Weights of a small image diffusion model.
Model: 4.54M parameters, 32-pixel images, norm layernorm, width 192.
Rows from block 5 of a small image diffusion model, named by matrix and row number. Rows with one number belong to one neuron. Each number is 128 + 24 x the weight over its row's rms, rounded and kept within 0 to 255. All counts start at 0. Numbers have three digits each.
After each neuron's rows are labels from the 100 images, of 14848 (inputs lightly noised), where the neuron reaches its highest value: "patch colour" is the nearest of a few named colours to the mean colour under the peak. Only what is clearly more common there than usual is listed. The data: pen-drawn characters of a made-up script with 800 signs. In brackets: how many of the 100.
# fc1: MLP up (model.blocks.5.mlp.fc1.weight, 384x192), inputs 0-191
# fc2: MLP down (model.blocks.5.mlp.fc2.weight, 192x384, transposed), outputs 0-191

fc1.324:189123157154121133098152099121105142105091119127125124122124133121117158142112106159154144114121123144120095089160112150134089087147131136145115107144129118108177077124116136130108121127105120093133125151100137116132101123105118063098137096142102129093133169105106104146101136170160107118130126111127093124149112118150113153099123104132114148148093127143110147118111128080154128115141140146123107100140131120252116144107106085105112147098102120144072086130138135134162119123168137124131153105100139176110129105093147138155079101106141141104129140126153165121118105146136128112
fc2.324:066096131112137139175154176146111119124145140142131147156135138161113125157112124103100112103134114094170135132195097134154153131117102136131108131107097142159117136122114114129122147163134129105097166166106106117099131136154104154126095153120120125109138163145133136143095084147147144109141174114113123120120154141134110128146123129114131137130130120132119123136118114112090106140129132107133126135122036099118125168131144147102133152105037157149102150117158125152076143127185147165143184137111099126131147085179121116136123122100129142166136127131158157146127151103107102091
patch colour: black (92)

fc1.368:118119096102126120148117107108114133158130129136104151128113113107148144104134134138107123117148096128119130141113159099088141155134118109077084123138178163088147180155141145156129146194137113124159148132144102137121113122136108136094126077122105119116247128083141136149115065086135126171145111133152159119142119120113126162129112143104113162139119143125095120119139121150111149123115123136151130129135155143043124144116140102145114102088153109108147120092123141114132149139129104147124125133136150118118122133116133049107120095136115095130118114131158107137128166108142142089
fc2.368:141140103135148123095139140093127107159123102130106118132129154119145109131140113129134132109192158150143155176075079128144080090126120154145140120122173159102133099137127179173101147159125135135137107149160151159173148118082130122112092113159121121140126092107158160100143113080108108152173126127131079102126090115110101148147097124125075123125097163124147110156136133121108140118127128123129119068163135132132124099127098141168140104166195150130127149093104086151074109145120154154150100143118110122114134117149106161124116131091138145131133121160133130111130115157149136147
patch colour: white (73); grey (27)

fc1.13:153116159196134134096132110129100154059113134134107140121123135143097155115103089161143110104163109158169124164135137100116099146119083090143130106158150107117106101125140132128133153167109091083159161148119127163148065153084132122155136139128102104146095134112172154106138108148150143103123147133120143112159133132108172156110071162113145142121130145146128099141126117129119126140108121144118139178152138121154095107134140078107128081114134145109086125156137094122119130127140152122143126128120151153090140163152136135100091152094155152155078107152085132125094138133118144128
fc2.13:169142142160169069141139105090090134149134156163117091094114108116128106174135130157114119153171165125122140107103108147100152114093135192083139105122186134141142201110122150123116118088087138145154117128117138153113099152132120128148139127120149111153136107142152115086101149132138108148125105188145132137109138175109120150107141115162146130125119184097131137120108127132149085140146129094136120130135130131127112151113136152130132132154115137106171098102112139100117090138121112130123112109124122119157098199133092146101113162090127099108133104119157138083117125097137162136
patch colour: black (86)

fc1.336:126151136137131152096093118126138061154122122169123114138139091119148132133112136105121124146183111144124110165148134141155140152135119190092162154153083122129143139143141149140127181153127160117163131142131154142129093123126094137143138125147158146122145142154153142151167125110110080178158160142134113134129124103153129106132131128106117100087138158131137118129097142135170128147092127156118175124135110149078140142162139085120162125176156119103164126128131161083109112115143123130151119116112097136122101138150086094169139156116123088138143176148107107169170164100084099159
fc2.336:119117100121109154118111127124169162101145118134102134148080171134126122094156119146129148117122100106115140126136145111161135128136129084148116149100090122152119099100099150118131117177131131138172136068133114123141119087125126102134140180118130120148125161148147128148144164160169102164125123135135131135136096088141104092139074163094096148113146106151095155132109108093133130095121124122083093157175173173130175158139139175145127110136168081149116092145127113136129150095177112149158117112133142113130157130122127134116118133151123110084123154159097129167179092124145114129
patch colour: grey (93)

fc1.114:109140111170118170156140118114086162114137119148135154123152134118128097131143143189119085115171126121117142124133134190126082130160147105128123137154131121133125113111105095120101109129137161089124114142151141125108109112155145118152135185136101114129022115139145131131134118145101115126139159119127166137169140107147076110107116102131144132112123165130084144120132135130131136187161120156073137135122115158201133111123098128112118068131107118124090132129136118105133076089155129102123146131135137103143098118177123120169107135120154169110113113143127122142108145112120121123
fc2.114:154131113118164069165140163127080085113135157087134119098151137096115108144093138108154107099121107165120110095142083142113124142145112127147123129146148113128110146115107122153122120172108115111150118089089109153116117146135099149127114136112116135126127106146108157109145101130122112159122138225129137129118131094137135129097123154114133087183099160113151134135138136154110087136099106149124135137129137113131121145146096100129129209117136135148182111147178153130094093129106142123140100107116158139107145192129133100123140157096135114105126096105075127134122115147138110087
patch colour: black (99)

fc1.300:110139129157089146104150148102151099177135125063155125171149123108113232086127101104155130084155135097179154102135145150136120137099148105096124144098098132118109138136119154125157128083119152119108122120130120136162159145131099134110156095091124090135174141130111145118102121116113128188138160143135112117163124143140084127163161113166137131151120114155128155117127097134135146100091138123105139133144118126194156092116180124113128101137162109139148131135134144125120130076154141125124161141162176127129118153101092144136124133107135119146129114131151127096126132119117134127
fc2.300:107114122091072134130174161113143129139121131124138126109110123166110187138159156140104137130128120108138137122123154130138155137114165127155141158171148093139132138098113134115117121094139148144120187104133142098068160112130115103108174155124139106145125127115134114120076134131133138179126144110099121142081178143093131112138126110169123126154164164105116129115108182132138094109163119143172134136173114111132108129128124118106089145131096172133122144132103145151153139144117083144121103086080068159083164121156109135150110121110122135167130169119104132116085123109105124150
patch colour: grey (75)

fc1.265:113119113137136110120091099160110116132098146139124167133132101099120137112130133098106099134158107147098095153130139165104182129152099107096088164190154138064139165114146105142115113153155138124140129125100109141104113085152120169127093133129108132123089142107137088105149147104157139090145119138153129162158082138132154144089119112144111120125133134119159107097095116118154092131084142113169132126145126157083101167123151131129071111088135135118122123123172152151095127141145118151106155137145091117123151133126124123118125130082112154140194173153124101164136095125147146149
fc2.265:092115134134100139140090131102146132115112148095115140160117166136107117153141159124128149140117113105153132123092137165085123094144118127145145149110153115133120147123101137102124163196143180146156122112113180158136108120146083138090177168122124152105125146128126136168158131115153114156115147102125131133150128147086116087118120136148117158086142109103093162101137124103118168129124156094129129141141120117127109136102079152130091162170170123146123137132152064158105156164098112111144083121130178146144153149116133140129104119124113186160125134105105132183099086136120139136
patch colour: white (99)

fc1.192:116104189129116100147098168142162108155126131094106117099091079114134156163066113159119059125151147149157154162136147123141148135108149163129140135172127148085132132153132124129143110138119149116099147166152141144119126096158109120131106140107141160126086158155140048145121144123166120133140141156126148152179123138152116104112098140133118129132158102158164134121088146145116110154106126139116116116127127126117127107148092083097082096165135141108117092118105152102135138133143127077098126153187137127129107135119127120135130087149149117141105150107124126144117128165078148137
fc2.192:134145104109159116151141177118126095110109154113099149171108129139089118110173090113173157140140109125159140117078181121116151157103130107153110160142123120146120130135143125150091114095122123120132119119066100142158157117134145153129158145106087137135125121124124121168165078102138159139127121154159126144131120152178140152155082124111136128099093165123102147105102087131127128100134111150166101080127134099134130116140129163150101131140125104137083129122162157124195140133161124141081121129113125110073135116135093137090135146103114126128125125173123141146159136186130151097
patch colour: black (96)

fc1.25:153116100141111138120141132136132111155174158199177131109134119108153114132139138181151131097150156140093177157128122184105089118109125137117121139195156141135133123126112142116068119127117134085116133151122136144131109149128161119148120128187125114138135153115143149110130112106126102077139072133129105155133116073149157115103152156126128123112102166142097131135180119099098117122129105153121108121143119115091138146123114124100114129126115126096071141133129113155122106103135121133140153119157088137142157129142113155109124110119129086085201167183139108142130137114122114092
fc2.25:113115088134078136130108116133132144133120153175133143092118108113127106181149157115141131133115108098159096073114111142113161134162121135144131153105159106134142158128160097135143162081095173091135150138124120116124076110162167089145095129130138146132127134191109143130156110077145156145171160125129136081125133107119117123117100148130144153152140122082139170133124150114120168107122145135108137122151118107133110076080128110142131122130110091121088143132128165104129117147121141115145169104113186092149171145131138169082143104114129176140120128089089137141118112126131138099
patch colour: black (97)

fc1.307:128102155134144105165162131111102131151134144148155122137130121125127089093166150083121138116126168120120111130086108080155138068117133133121145136133120112172084149169115136125157091138120131080151108154060136121148111129156120125139090126126113152143149146106097109109131097137112106143101087096130081110069145122107128130148143143163172137133107147113129114118173116101152159156119110180138117100075117149100093160156072134141105106128090122130156095145097116148118115092160143156146148164120154107155132123109076137119153156129149133140114144120113147118106141152141126114
fc2.307:125127135109134125135120159143136170135136118089099128081117103104146147140124156139076160116149158113131100125111135123176167098118142067138090133095126153080126143123128092081151168115136118146132148121086115141104105136075097123141152132124115088116130151092041113123106154153090127133151136100094155145115124119140147112125202140166132115130092094137102113113128128166156101114132141099124096147105140159128108140104144145134141120137172090158165142155118129157159168116098120126116115122115128126162127181113130137149145091145121151116121161126122114105122118107167147142
patch colour: grey (95)

fc1.289:100112130129131111134123145124125127094078171133135128138119135142093161089130173122113107145136105130112170113110124083112181116107132103098108148160141125123150055126122144098109100096146098144153145170147136111121102121108101127124098131123125105121107160114115103142126128101168114117121095131147177098148094124139147135126107100111110130139121118151088108116193160175126098162121140132092156147180130150115110130148139096142114105116082139146177159119143105107115143108161126158165124101136121142129135144171142068107152167114103140188157126131108108149150084123134128142
fc2.289:094130127115147134164140076108156158132134104130133129145132158096122132135117121145136131109137115075132147107176127119127118132189129138172049146122128100183135123113123071124155102122149131115100136154124167153103164144150144116121174122139112125127141140165140143133159123124169165130147162104159174132126083125131157139141121097102123152146113116137123132105146142142142140080146159125088131165097178095130143115116100142077148122187143124090072147137144118149112125139129133114098175118118132121094127110120096134132105125116100104112126102146110127144135125152159091186
patch colour: white (97)

fc1.316:115110132107136130148160116150116138128185121126176138099146139134127104097102130119148107130181144105137124118115139128132156117126145078115087129139117091107112118103140129106112164141082130143124146146133127080103121142152127129144129092148081135131127125112082096070159108110143150154105112139134121096126121139130128113120156107122128094126142136138158147132090120158123137138113111127105085117181132095249112142133131112091107163134077102169102099113127137136107114137146124126146172129114135177103139133110081139165124123114105142120088120108127147102116164168146094100
fc2.316:181169131144141168120166108133133085088152131161129147126118131165127141124145110146114099115139122099126179140106083146146143126112172176165105116125118144149129150123124135110141144103144132120122110102161149154145101171136133118146109133130123085167129083113131123111104130135128128195120111130169155115129132179117132149125149128161136163141130110129119111129127095158100108073167174119171140149127177119122092120104084122094118136138111147111138092125052123151125104134145141128180137114106099131116114139100123099119123118141140145141120147143127115148131108103142106215
patch colour: white (92)

fc1.22:162113131124124105134165139148105127134110124108138109102162107106141122146129104114155172109111115160134120115171134155126133090104120126121160131143146108094114144108135104117130097146135138194107114103147184135171140148116077143104102168121159158135166194106122105136085121133163121099146143148120111115143122140112120097112102112155116117137135121068140132114124153134131112120141174126109177158149142116135139177123105100126087119171120105126131137123133177151078126189121121100132124111134129134142119082093122123129102111131141163134132169171094150188099125083163147131
fc2.22:084091113108149120117081092134135095172101160109129125193143139115143113078145144111118147174128106158137100111119135138086166173109102113144104147110146159101123141133148127109144127113193099127125170123070114144127129176161147181099151111130118137117135174105134118127091075127142161134115141143141149092134098109111137109100174108082146131127157102098109115117135082093132144118128122112140111139103109133127141136117151105109112133095171148135088129116147096142138153145077105116111123137139141109116163117094133174137116097125121117102134134110146133138122103174109115106
patch colour: black (76)

fc1.262:142167159088154144140128105142097136111084081171122129101115137122093136103083113103102140129124120115088107117109118085118165109175130119110100107149130147144123120099121128106190157134153113134100105129122123124135143056144093147088109102157100149135148089102130103167129090120130105130117182141120140100136123111120156124144154119103170125138109108112124097123092157112136127158101179120139149140125130159175129156118143118146158124125097130185135172130110132109139111115155148136122124118092184137105117163075107131111143146127127167085126115122120150105147099159125164109
fc2.262:126121180100184113108142139121114100131116108145126127133120124103150161078056132138137131129128138118132172135116122121181073139084141136121136117122105147124135104139141151115104106177150077126154130130088132144089149154074134092147139131132099137128133109156122118133119132117078125133089119169136186149092138124122130113098132119094113083124130098121149124139142097152138122148132129121147113116057130135122149135192140127133146094090115132129213135080158133134096141123134143135129132128098079151109122177118121125158111170128124133155139125143166118132133146133132122123
patch colour: white (99)

fc1.357:094152121097131125158118129158156113112132143121137136146117134092153137113125145099093129135081096083098134136162166149100167112127127156083097117133141146152140107106137167134138174104139114160116141109170130138117132110089105098134103139129105131112069143137134125162090085158127095128187119179117092141142116095153134117115150114180108124138127105128110130093156166126156109130101100105160115155103121096107130191138113104119111107109102124098126153106093125131169140105090142090145146117181135114129159134143150082112117172117101126142118148146139143160184120132131121137
fc2.357:176109118130154130149099124145136153098147130148168126129115131131105115094156144176182144140120102099089151125145128136146096109156123154194185125161109105180138147120131122103112106110109094124140114116139149137122125085084105109069156145123125147110120144121152151111132120093136100109078156161150142094145109161115124152139111082120151143127162138112156125131115148169103116098118135092115113123185135120121128115122127098115093110156135124163114161127153109167119063116105147182154138133116130117170108168124125150132082111109129100103140110114107124125154127165118147149
patch colour: white (71); grey (29)

fc1.292:137111130152131112123105153118146137103132109096122111169103090101148108118166151132124135165120098135104130144156112113129091141131167184118119082149168130122150090144134161122088136095088127134134134152124137160074122154151127141151110165138132130160107146126134090089120129122091081080139115079132141103150126113148089160153078096129122086132061103140101124160139143120100130096088147115149115089155147157172119119182101133083111080115119136160128163113124137144142106082135091148126122135112139144136150111121141148137155119100134154128109124111128144130100092144121115164
fc2.292:092099127072146145126131157118144149152136118071102089104133117124134151108127100136170154123152165120138141162056141125131105103148151132112144139129109136168118123140109122150136105094152120106169128134144160137111157121106141112134118133164122142112130113147140132132123146122147127063143158099128141126140145156158148180120111145098117212097116157117142147081115118150131091132140120140155161117107105148134082088137143120171132125149112109124138158144165157123133159107136128132124171099140170107134150134169145131134131113158147122174135162122130124215100157140104130138
patch colour: grey (86)

fc1.371:095113166146164123139139135125101065144153123135089108155152120163130152079131166123093137145164141149151198103077139130129177134134142136104103112133133152126112109112151130131125146131155150146143109124150122098120114081086126141119078105143119114134115113122122104108098083118109126189110118150135140119142092115118172126117146129145139128158124129078116100116161083134120141131122129113139167174136129084117140170147143149155164080128144095159149148119142120115142159129167175167128161127134141133122145125168127170121131106148118120137122120097078147106181115155130149105
fc2.371:144110128154121120141091165114115133096128120118187112117143135134147119133149168125137121110143138168129142150088148157129127139089141120095144117116141114151145200128140136131092117090136124145111096158137129128122101119073125152148104123127122132162127083113163139116127147113107149129099150155102086084179130136123162125155171099136121124151138129091155075148108148149114157114122104112115126115131135081133147111108115121163136171126112144142164141124158150117173076148099123110116107109127117136148125153080132202118120093114136113071139166146081178130132125091102151111
patch colour: white (84)

fc1.125:106148159139102115065123157082142128148172143142170097142155114100112135128141106094173110064142142107114143113102152106137120125160151176087146145113124157131118120165154171141171118102156118133130092124147105138180148117106122148082131122117152128156158166100157112098120096166125129159134146125120131128109142155126113099150104103138155105140117115141124151101109093104130144131111133141127113119137109106163150116170162155118106124134168140131111153143116178104156117127173114094159123150168172138153133133139162144137111108160122060102110138148107133131152123172114156112
fc2.125:137110144153106118183195209105110145126132113104161134116138125118130171139160156133104144156103150141091096157130141109127150134152147083139118121166122138102144140092095083163117103106129112128145128138141129116104161119149091126095116121137167152122126182143137107089113132105104158081096114121091158119119141114121137094111107129121131137153081114109108123162121152089119146132152125118108119151151128104132159126202133136123126126127110150133116152125138123154126144116153118160160124143113102164112108099130121086121111115134137160127137164094125151191142185107119149082
patch colour: grey (94)

fc1.352:150128112152112186112126108118136153127120130134159122108122156072119149125099119120154117113138146125149093122154080089136089124107137085120109118124118100134123124147121132067117112134083165091091133120116110093129166147131093086119136129161189123119150140139138149125084128117148111107143101109144163114163120112162166135127135131117134127110102130171081164173136128143142119131172143139122119097180114160139075127111147090094140126127125118115113100170084154138165057113162152128140164130117108145132116095144126180105137137129125105120156124118124132182111141110117101123
fc2.352:107136133135117124179118087140131148123122157122112140115114146119111136108097072061141143149148127076119120137192123110140129142153114145129124106063134129139106128165129118168123136162123123126106193163129102075118143114182113115147145128108123119103132125135122138121132117144159131143104162063121163139135140085163114117114110132079127133141113096141140154130132137126151114116091154082108133110107132150125095137121113124152115147128120157111076145122158107147094163146165152151157163149103175155123115128153150162116078130126130120186125112128166175126156142146131110136
patch colour: black (75)

fc1.188:129130091120109153128088144111121116116100150118152148120129143121158177159174129072133154096113116150157152129107126107144142101119184152172135096152140174162119140116096115127153123125164117129158160140086101157089122153152134123121129175106125160147161100119153155108114152160130115118144144091166159124085132119096127132152159094109111165121165163088117120126149126076136148151123112163149115136112121121143123142125124201149093115098154143135130149137072142121155128167100148108165106105125121112135135112151118170127133124115103123152150108127109121092120095122137186141
fc2.188:111137114127108115169109141149115173100107130153130124109134157157123128131115143137076131106104200128112164118120129101137137141107185154082106107121134143187138122113120126063160158113084151124142107123155153155115124147154154124183126167103125112116132093109115130115151086120162133177157119116153151175119119089123139147143150117151091163140074129120137145129143116132166091159096127128124109156143142111124104109156122113130143121141101121089115089142133136126086120095129097146142132131116092149117118118096115146164156122118118134059121111149139163136145143117144135186
patch colour: white (71); grey (29)

fc1.142:111159130142103139120126170152143107090138131132129193180081166131144164156118100129105118134112123111084085115130120133147136122093135140143152106154100150149132142122140092110122133158137106144118160114164143112141168166157151105145169146103172178113066113187109162160120133134142124081148156090162131101122112123107101114112137141130104128109161113101099074153119115121137116100134140125118101130129123144184156099133118101138146136126107141098093163140118076195144129143110134132151141111107125126125133119137101096136103116121166118105119162133100150117120134082118135108
fc2.142:108147103130126114121115156110132085132122096127134058124127157118103111134143145125128153100159139164116119117114129129121089160115153158149071113120113117159107109127107156125134101102124169080179156135131101120116090147102167107105111128119114114127127136138168120134134139115138160099148170182153096161139116168120122132129090122153146160113187143129133098135140156138130128085085139140141108128159083087123157180101116162119098144177134154129153129128117174139122075111135116093110136143137100133122106083102119140118171090115130138118129115132077110119139113110167145089
patch colour: grey (87)

fc1.234:133156164152157142128115150091106135101127132114091184076161136140131179122123157142137191157151119112109139158106128154131137103140129127131109146119100130081120152141121104110122104067139143104131132162154118132190119124125145145130156140141131115108087107095102106127103141124093102159106132128112094137149159131110143121118138116147146120071101127115117131118128104105153111126126128133153134159130133132091114140136093140158138128140170097137121168108135087154108110128110132100094096137197129097094073126159119135126176099105116126140166136129131126137094131107055182126
fc2.234:121069112154137128119097101211172110160118125143115145120131166106131122112144113163129163144127158121142124161100166124126156128126174140123151136102129130047131167121129066084173153086172156138116171136103149137150120134137134104134101135168130155142119099108116160112124084110119087136172131086140111108141139092131121121114125173154097127129131162154121109144143145143115138102149141124151132116111135166130107121113134125117138130148128133109116114182106139118147118110104120105174174106140127149134137158108145134116097072126124109185126102117133114126143127111118165146
patch colour: grey (55)

fc1.211:139119132124137129155156151108150172099126083134125151092112086161126142104079097147112113160113122116130126179087145113137135083155116164134124155134152120132119107110153125141122123108110120122143154113102134144145095120160148137175130141097092153151133181157145105142134122128079140116142148101173074164149107155131152152137133119080148109123174128154134117083137157148105147094158101171107126120114148112151111137117082078120145094110102139163119125149130152155124132121106105124126188109120134107111096159127120169088088165109123118122143125116115135079122146140072144142
fc2.211:076099106138139104080107126090164094141145135215102109080153170123124118142132126090155169138138091139108096124137133139138144131097100118147130139127118125132124140143137086119126086121157130150111115155114065160119128117121122130139094097149133133155133127145117132135148141127100129102186144125162101121088120129134134088086125154087105129117124164131082117103133160111126106111115133090126127107090104135135103103100149135106136095155110132121163161115105146152118149102132113133139192152135130137130137186130120104128157167072140098126133076151135126129118138155094101108
patch colour: black (93)

fc1.32:118168118146112143141107115120205158105139113101101130153156160144129149124145111161100156132144127171119143145128141125131159140116101134085139133089139149191113126136118113131091104152122103154104155152107116161109115163123084129132134113130166146142135113126138156114088119128142158170109119126141178150133089128162115091161120110158070138117108131099102115199141183119128059085146083102116121125145131171097124114105119157102096127131147123143130110127144133131088131136116128114108171100103147119104138135118113161105119132161144166114124099137137126113096122147156088133
fc2.32:108146115148104143092112125125101144125172114184121100129139067123153135127075141092151108105144179122140137156158149115186131133105102148132076118083137154117106156151098133109120105184112123117092078125119132122170070155143122128124142147156086119140120101105094109148083150124158185129157094156135119155125121139153098111125132148125129121121173111167128146117123079183148170125119125144134120094163145157125160098144149157153133121148142131149134117104135139137126164096120123100113143137125115135113182118110131139145141161094133119136128090102153127126125140118161128129
patch colour: grey (67)

fc1.63:130120111162131105145108132178119115163120159101133130179209122096127153125135128118169126125125100148137106108176125161129096154101078127184155136109110118103124172118119136147101116128110146123131108143158121127116118141100140106099156146106139153103185103125116103157097157138118131135144135158138132150154166140095103094160136164139171111155167106121116170140137162100095155132170158117154118124142103111150117127138108069124076132131132128104133146133173096113091122120141112120134195104107137130135109124140111102109134133141127159128110163088132114143166164148108147126
fc2.63:105127181118132116151136133117100124129103140148129191129108130155084105132135113100107122127151138135142126115116130127128150141144127140121095132161094137157139154123123129128134119086134107163149159104150138143105162165103096133095088138118096109170135126094124104123087104160075139112132114193143147154128143143130194146129153139142121128105112142113102145138130124100161131104097046123131140091126196095113154145167075124133092139128106136151125161094119136165094097158118138139134179142107100111121090123117108110141170098087141132134128148157087122121132113147140155127
patch colour: black (99)

fc1.213:112133136126110134147133113067144113176095137120124128151123154114115136162179091176155173161161136129172107164130088150130133150115188165152156148138170133147174144114125104140132150167145093129126134167086129112106130146153163148124102146115123126118137107126126121165147096151130168148152122110110162116119144136119144107121116123114118144099144125146155112125146168157131143151135130115139119142090105139101146203166120102093112139131108145152142106112104138132108120167156134123146134151148141090111160076143121119103168154121183134149146109097131133193111161146117119103
fc2.213:154152126154123106132100114142124128066102096125148138168131128116106120111143184109127109162175141096148154147130088123092125107153105154158105147148111120135130129138123155110112112137133114102128114125106114146164084097105129117107201147148154134072122132077150136140125126132144081160151108165085143166124093134112099131080102090145171074091146116137136132174145105154123136063133097123127157165126153105125131138137143125153178130134138136109134094138073100123121115108163133120165106118143146130115144114098150122163162141137109126128130129099136144158137147122155102140
patch colour: grey (62)

fc1.24:112117127147185102125103114160107154217120136124132132146140134073152131104168117105126133125154137097098158126124137113095165140129157143144114124155084138109134155116150097111134167116095145140147093135125121104133155166107093152110082103147116118142182142141149118126147122123078168152168138121081109114157114101121130099137143103142104117108108129116112148153106156143144139157077124094188135108165124076148093155135175122097126113138111114100159155109177097109134129134146128101120159144151126130128082111142127109119145093100119172126111115126148122135126109108140140106
fc2.24:123104116145097180165113130152147141146176134151058141140098136118136134109131068140119127148149125122127128114139122118129147136169125141147137085111110118133120071112141127098130128126133145114083153128111134127155137139111134128092143128130078088135119139144102144151146136130144138158160151070111132116126151145143105137137157114069089114144113081144173127094106155176117106110135139146133145141113140109126093113123139111143156103169171123171123121147133136165109128113146131117102165163099121114129118172149105121115160098181123128158129107154182067108105131181163104121
patch colour: white (98)

fc1.297:123144145116116145120129134107090100140122160147116102168139135076096133153142157142111131104098115115157126075110186119130167123102187118148097125156092146125054140153114112146143112141232138153119152118098127144143149092109160154098136176095133161137138132129168158123108136163115112140120125109122151140079115128113087115161129078137129150096130117118114167100132074155132138146143162137145161164099129134094137126107129174129123152103128150122160128127141134104168144109091125149171138125137100105130143140103110134141138148112139107105121141124111115139144119141135131123
fc2.297:140126100134149140121082105105158148153170135144101150134078134182170154074114109143106114149157111117119145125103132144169113112074165141126158092144094166127152137121125114111105130118143133139100147110157132128107102095091100136127133134114138132119123134129097107135146107104105087111155159099150128118127119097115163146130096119184070132116164119131153128127104177120162138199138110097111115126122166091128103113119137121130133098129160124125146142133155118138103129115123119184173148131109141118145094140115105172134151143176123114119125181166115119096089111141154158159
patch colour: grey (94)

fc1.124:158127117147124136113111142164142146146094117145115144147169114117093059140123126124129152129124167123118148115166133054116125159091139112098110122127132134106186121144124102155112169105127113145120109163137117117131112125148104133100083104135147080130202144092102119108162143152128104174154124131093126151133125155085093113133095112103142136127114126142131109127066132131152111091120134115120140150128139161163112143117120143079110148129127123131137141123168062121121064140118148143118090135079148177137123154126118114123116111129163128103112093160125122086118115166133131155
fc2.124:139113130107139150166146146095093129132176132168108162151117077152140159128111093126126104159132131136109134128120120161149141053110107130179072140094121118139119103119110069097104149140136124094144105116161112103119174125106134099109130149113120157158123130138087153147131096103130110185162092106124143110089143092123165120098142179103134122118098119129120120084147121161123120111130175133110106101108154165129110083180157134112136149151112103155152117116151131123134201117123139122143115139180122165126136151116122106138142126110123149136131131159148146115131106141120102145
patch colour: white (73); grey (27)

fc1.295:142154135119134137143127137096130106127130167140135126157121148121129097115118151185140114159179109156155151128121136167099120125155092139143160149141098129112138095125146128114110110137110117089142137097129149103099146134105155149108116127123098114104000160118144096133109151129165121126119130105143179124126124141093155149114127101125125144159140102134159070146138171166138154122158096115128135168140139144178121132126144105116145118087118144113167170150104147106117125129150131128128129130152117143189121107143129109134135140155135143109105175055145145146150133118169134121
fc2.295:121119121148118118164114198179143164053121108153110135166112158135149129117133112142103124127124123169120108133126130094130148146151093114107105135176115119089110113108141139105130150136142156147120106068115103135160074131165086147110160153109097175105127148101109054141141115116130149157143099122113113135134108128123136141171184113096116119136135089131117144128121117099121109119087107145117104128140118180127100144121130146112138148140126142115108113117152151147133072116130114133112130128111064112087134141135130093139091138145139127150134150137118081123158132173175117115
patch colour: grey (74)

fc1.310:143076127169102159127130103171159142133118151094150120111099155181127187093129137145124111128086124101144133134081146145163151156112107130087131128132124128188134148115117137135123128142164104135156152149127091156100138149158109109113140125140174145099094114135154131111154163154152128144130118113152078112176129114129139140118104106151187155165118148122123154128139132145095145089123093113120120132106140121076134130143127139132105112094111147170164082165091160156117140125160127125103158186076117140106140080092103128125116126135143113146161151140111125097138143114132111119
fc2.310:121165151115107108073105147141124104095077145129136103140164114132134132115129168137118142153117179160123105166132179139115165112107118128139116121123152104083135140143142143106102119153105164148133080064095134131139090131143169149104156118088142106116127125135125163143105156122137116120104133152122170123171129067108134171144197144144099108135130099143139149133109100151167143135137155126121142145107131159133093115113105114101153111121143113077139087132150142091165151123112106168135130088091130147160139139132118136151127099166123102112121124116131127114179108131095133173
patch colour: white (70)

fc1.151:144089155105118085127113122146130162125134142136133127138155123145151143162111111136094141138161100081136115095067121123079120155114096163114112108106099163150106173158132176123094118145161107107113121102132128163163101110156159089110170143137090151119142093112126108118109100129174098140149103131132108115134124153142146138135151149107145099092129122157111097184118114133118134162152147173126129103128124102097089172129105105103135140149100135148112136122067098102109115127114135118108111155116134095133104110112100120117093156120136146142119120156117116110120102112072206133
fc2.151:136102124134140122105162120086119118104180108089096116168152110108133145113116131142136088141113158088125136123097144140137149099117059092090149123111151152121142145131114143113096183155130094145108150120120142099111111147141141133096121136158108117096136150096092070105123119148120158120139124129108137161146122097107151119109138094126068138146151118123142167102104150133131141184117169173114111126117141137127123139110150130145107107110201117121139116135142101173159156121128157102139098126122119127137070145119074169135141147118124123091130171136123157122093153129155150177
patch colour: grey (90)

fc1.293:138135149116136169113143128049168144127125108135148072097157124126120095131140095141161079132168100158105148162144137112147126165148131110119102136099110108100126103137130120143148129144132127102148120146159163151135135116153148122154116126126103080080129114156142154123135132112151115113114123125131114124143169106109132132105128156153192128129131072153160093140142162156123163132133161090127086110093101098134125116106108097133084118130091105132157165117177108134171106158167129103123098115143136123116133132089087152096114129129109104125137106172122127093151164166103166143
fc2.293:069115144120109155123117133118118117159126141169123168114151093117155130136120120142140102123148132097116137160135116114151132056141135094124154131153101126065152172127123133103142077143076130134126153102104158136089137126143114182155122127144125125114131115164097135104131136149109104139148139129104115103114112055110148090134162142126096112177126120116114139117150127122080132135136145134151127122149160111126094120131130093121167133116114132146128088122132141157127164114182096117172095100165127129110145122143090065130082137137134161147126111137121177121083130110076136154
patch colour: grey (62)